{
  "arch": "mlp_mixer",
  "train_examples": 101725,
  "translate": 0.12,
  "activation": "gelu",
  "am_softmax_margin": 0.3,
  "optimizer": "soap",
  "eps": 1e-08,
  "steps": 30300,
  "decay_fraction": 0.2,
  "weight_decay": 0.07
}
Rows from block 5 of a small image embedding model, named by matrix and row number. Rows with one number belong to one neuron. Each number is 128 + 32 x the weight over its row's rms, rounded and kept within 0 to 255. All counts start at 0. Numbers have three digits each.
After each neuron's rows are labels from the 100 images, of 14848, where the neuron reaches its highest value: "peak on" is the class under the peak. Only what is clearly more common there than usual is listed. The data: single toy objects rendered from many sides on busy backdrops. In brackets: how many of the 100.
# fc1: MLP up (model.blocks.5.mlp.fc1.weight, 1280x320), inputs 0-63
# fc2: MLP down (model.blocks.5.mlp.fc2.weight, 320x1280, transposed), outputs 0-63

fc1.219:149148137129123178117134051093151124152093144176046127144139104138112148166074125127144114147107186112214122104096170146070086090114139123067122155134144126133114098162179137124120124085060109
fc2.219:127157189123129172098103138120116171139183099149133131153092215075115120126148126132161125171115094123123163132127066099147128108157154082125091105158126129165127128123044118147148110133096142
peak on: part in the main colour (90)

fc1.502:114158116130113090132135106109142133069156095117126133148051116097141121136241098168094114145099138138151183075128122113121134125127200144168179144116134165135166154155127051136112168130106134
fc2.502:134144141132118120146182190098160169114122124128178132100125116129109117160142075125120182183107115132111097155083189175147047134129093107128093110103128152125136124092105191135123139113088141
peak on: part in the main colour (68)

fc1.498:117166136113069183129095119178133129143139120174179131086129103112106142129124146105109090110117125124197108101112161112154085124087148151138098090138075156149185113144050134198099125138166134
fc2.498:100145122129119116104163133079142126126081160092090095124196125098128158158098179132056096148103130160145172116131113120128143111212157160139152143146114125114255124138160144101106105125191117
peak on: part in the main colour (47)

fc1.600:130126169083126167147111132128136172149169177146070151103088129163127128139119135029130120104115092121202101124115146155090126134175159098140112127096087125146159143194132109145098169112148085
fc2.600:149121153128167117132118121131154093103076106189149180144136151114131130103147151086129089060163110106109087115165105173109169164153123181160132096156130176188128177150116165132129134122097123
peak on: part in the main colour (60)

fc1.165:171168151115120119121117090144149124146078131129161136148147102129151107130126138139131098129126174117113150140112129141175109097117175141058182141088111107144069118102114153180197125130090085
fc2.165:144126126115117068036169174114183053144069158110127109125151113164062098149116107147134208193107139121139078117146128183120120162110202161158150085188156121159086109137155115151091128098114109
peak on: part in the main colour (38)

fc1.32:112133166094192142133131170062127161115103119114120105101121148107084143149122119146162138144113093115122150125133115127130106123126143224149122163110147126089118121222147139074146154148081106
fc2.32:101142175131137123148144133169124095143123143152128148154133125147128175124134096098116149133217086130133125146105161150141111123085077138129087098129140134113144130155125084161113137132122124
peak on: part in the main colour (72)

fc1.582:110125145106120138149107111107135122099087058128086108050079185191141123135122140121110097120167149105231232100133132095074133142118116127123158131087078144114137130127104219136134143121095118
fc2.582:141196143096115193073074139132139115109149194123121140092144109177126108147146105099188105168180129084160147154132098127145135134173128226122144129121125155114101112117160138094128034153159133
peak on: part in the main colour (84)

fc1.253:089153132156139175107216112135108110124082090119170134096087125116100082089132128166114113101127096131162129166124149143068134134200097107155097173133125109131089075158096149103134139123154191
fc2.253:124101129157096192131136054138080202164131161041126124037167108106101115147195148161137104138136067115138084108134128128165085126138070136153094158230126118106134054138087122063173129154154092
peak on: dark part (37); part in the main colour (37)

fc1.80:071093085105141156139142115183122174119080119128192212124075213106127136204152119147116133113124101124128118132115118085136112117139083125130127098123064120145194134132109188120143177085135162
fc2.80:084183127124065113133131156132099154115172194126068144122118137109181181134073165128117130162087140115133171101093109126104123168073126168135182121129148135093141153133126187155124119116160140
peak on: part in the main colour (80)

fc1.176:130136140116146155194081161166095106087106102105117153126136104108097090159164127174178159171126119109166090126129127094134151140163158156158135053176158165171185139136097138130138190157115130
fc2.176:135207125151109145140115146089126124121173098097105147103113144122107123106153148082111145146255165106174151094130120098058134132122120198092183100178126116136164159142074203132126143118103127
peak on: part in the main colour (39)

fc1.445:124116152139097134174111136115100178079116113101116136102157161134121104099172121161099103120126149067139094127126168091129102137138166120217179143136164132125137154092107117089150123157162096
fc2.445:109109127105131100134124089095177098153102133118126079129177144103092099095115111137144183186107112130117076071142127106134167108180137218140143165099135148122107170135111076100115100081163117
peak on: dark part (40)

fc1.238:128155150098090158163168101113118109065135114090105193042139068101136119107159123075137115156104124144132124131114147114131100124154162211133099121112105177116122130101105135154144123160151115
fc2.238:151133113149130160124102110152119107131183127108094165047175136106170156099132134173158148129151098122141160120158121108091106087136157116155086239147099147111140096155138167107166119094094131
peak on: part in the main colour (68)

fc1.662:120112148125150150152109129218126148090162127085167113126109187159088188141161109109117098191175169087147123123128143133054128097174072172117089090167136110174154127113126132090137130152232146
fc2.662:111221119139110155045128102083120151149151153066136100141135140134062194128122180144107092108202136101107098147125152123104055117058133110135049102136108119190140094057142184073102100079129127
peak on: brown part (30); white part (29)

fc1.402:132158104113125147160150111110152177101148164163082106107125059135107167118107121077105071102132107079092130098125111071130109109154093207113103138160126108126139132121126140079190128125153128
fc2.402:086142128128103110128106157147146087167088201138136126122155161128110196173098201146126089086139053143112101137105159105157052132125174255168108040061107088123169103137057102088089125073129121
peak on: white part (38)

fc1.567:098148175118156151136138103146147117089166117077112195187190157148127159139158169099132087111086115126112174130166137125142119130088122118148159142161075130137125106201186097107070135168116148
fc2.567:151134041093127142141123124129151146076153109130142164116148114115132157170136173129133128081128118173127054158143148140133130104199151122175141126112125104106125122208083044095121175142176137
peak on: dark part (31)

fc1.620:101094187116224181119140117102113110102127104162126136145140197179139141086141122135143161155125173113079090103120104104160124122164152159154116148077123144159191107214198116142153109082077098
fc2.620:186140099117134137219147137184156108124100145131150135121150130111145088135196124113177227187110105138134176173147079146118133143173137134128117139090123114106183147139150064132134135176121121
peak on: part in the main colour (57)

fc1.85:152099160129106155130128121118133221176106135117187154174115125104133165111136158053188146085097109116107142138123132100200139047085199126198145165134144158172216106115121105127129137196222129
fc2.85:163140163121061113130138081165142214124150151094129134097136104110152109135160100212131210146137066171107117124132150159139091071214125163136154124172170162118169124179133145162133111112075162
peak on: part in the main colour (38)

fc1.72:173111143055161145158068113141128128125114171113151120093093150130097084165135138151113076127114127135104145102102127136100143095176122169121106117129124151096060096107040189091130126132143116
fc2.72:139096124133159128138120105115214166171120199117182189138085133136140110093118161117079134116201154128135144100097115108134116149125109220125169109152122177119159140164084133155092095079136122
peak on: part in the main colour (48)

fc1.348:093122097117136108107148053156084189119169099168138148106094185163120126138113075087154130098163207136128111101152126107152082098141186082109111122138167026154144117121114182142127096116169129
fc2.348:122103098181020105159126108104110062168140132168143107111131174122138122147115144128120102133135092148137139132157100213121113088047136129125089084165118110092165080132095108123125045102130163
peak on: part in the main colour (70)

fc1.698:170130083106139206154105118215127107113111130177172123210128101133153118200128125108132127119142112174217109093118138107105079114144167110114140243174095135100149128119148158149115129130171104
fc2.698:159150159119121160147149080067143138123167174094131167113160199156115078128138128118138099090094111156173102095112117138108131132153157164140089089163114080127155130102117066066160122211119147
peak on: white part (25)

fc1.596:130102128094120097127148134098117133165058150145125112132155106157085152132131158127126058186136162142142131126114159111061087117128090082155107116106132139071176162171112165135127135180163150
fc2.596:155115099164078104090115089125035154156151124089131119087110123134135134136096136110134057082177109130114173167102142082149168180227114084144122139146133165115232078178087143108120101159156142
peak on: part in the main colour (66)

fc1.432:147140121063202170182073134159116142103163128135094143089136126090144150124136149152023132101107170060149091111148128090225165126154132169106071190067147131173170126105123092187069143185162139
fc2.432:119107124128102121146183144160075178123157140050157172110121143120097119151119120108092127128177162077101172139128111151110126120140086165141158130111129124160248114157185118129148108090149138
peak on: dark part (35)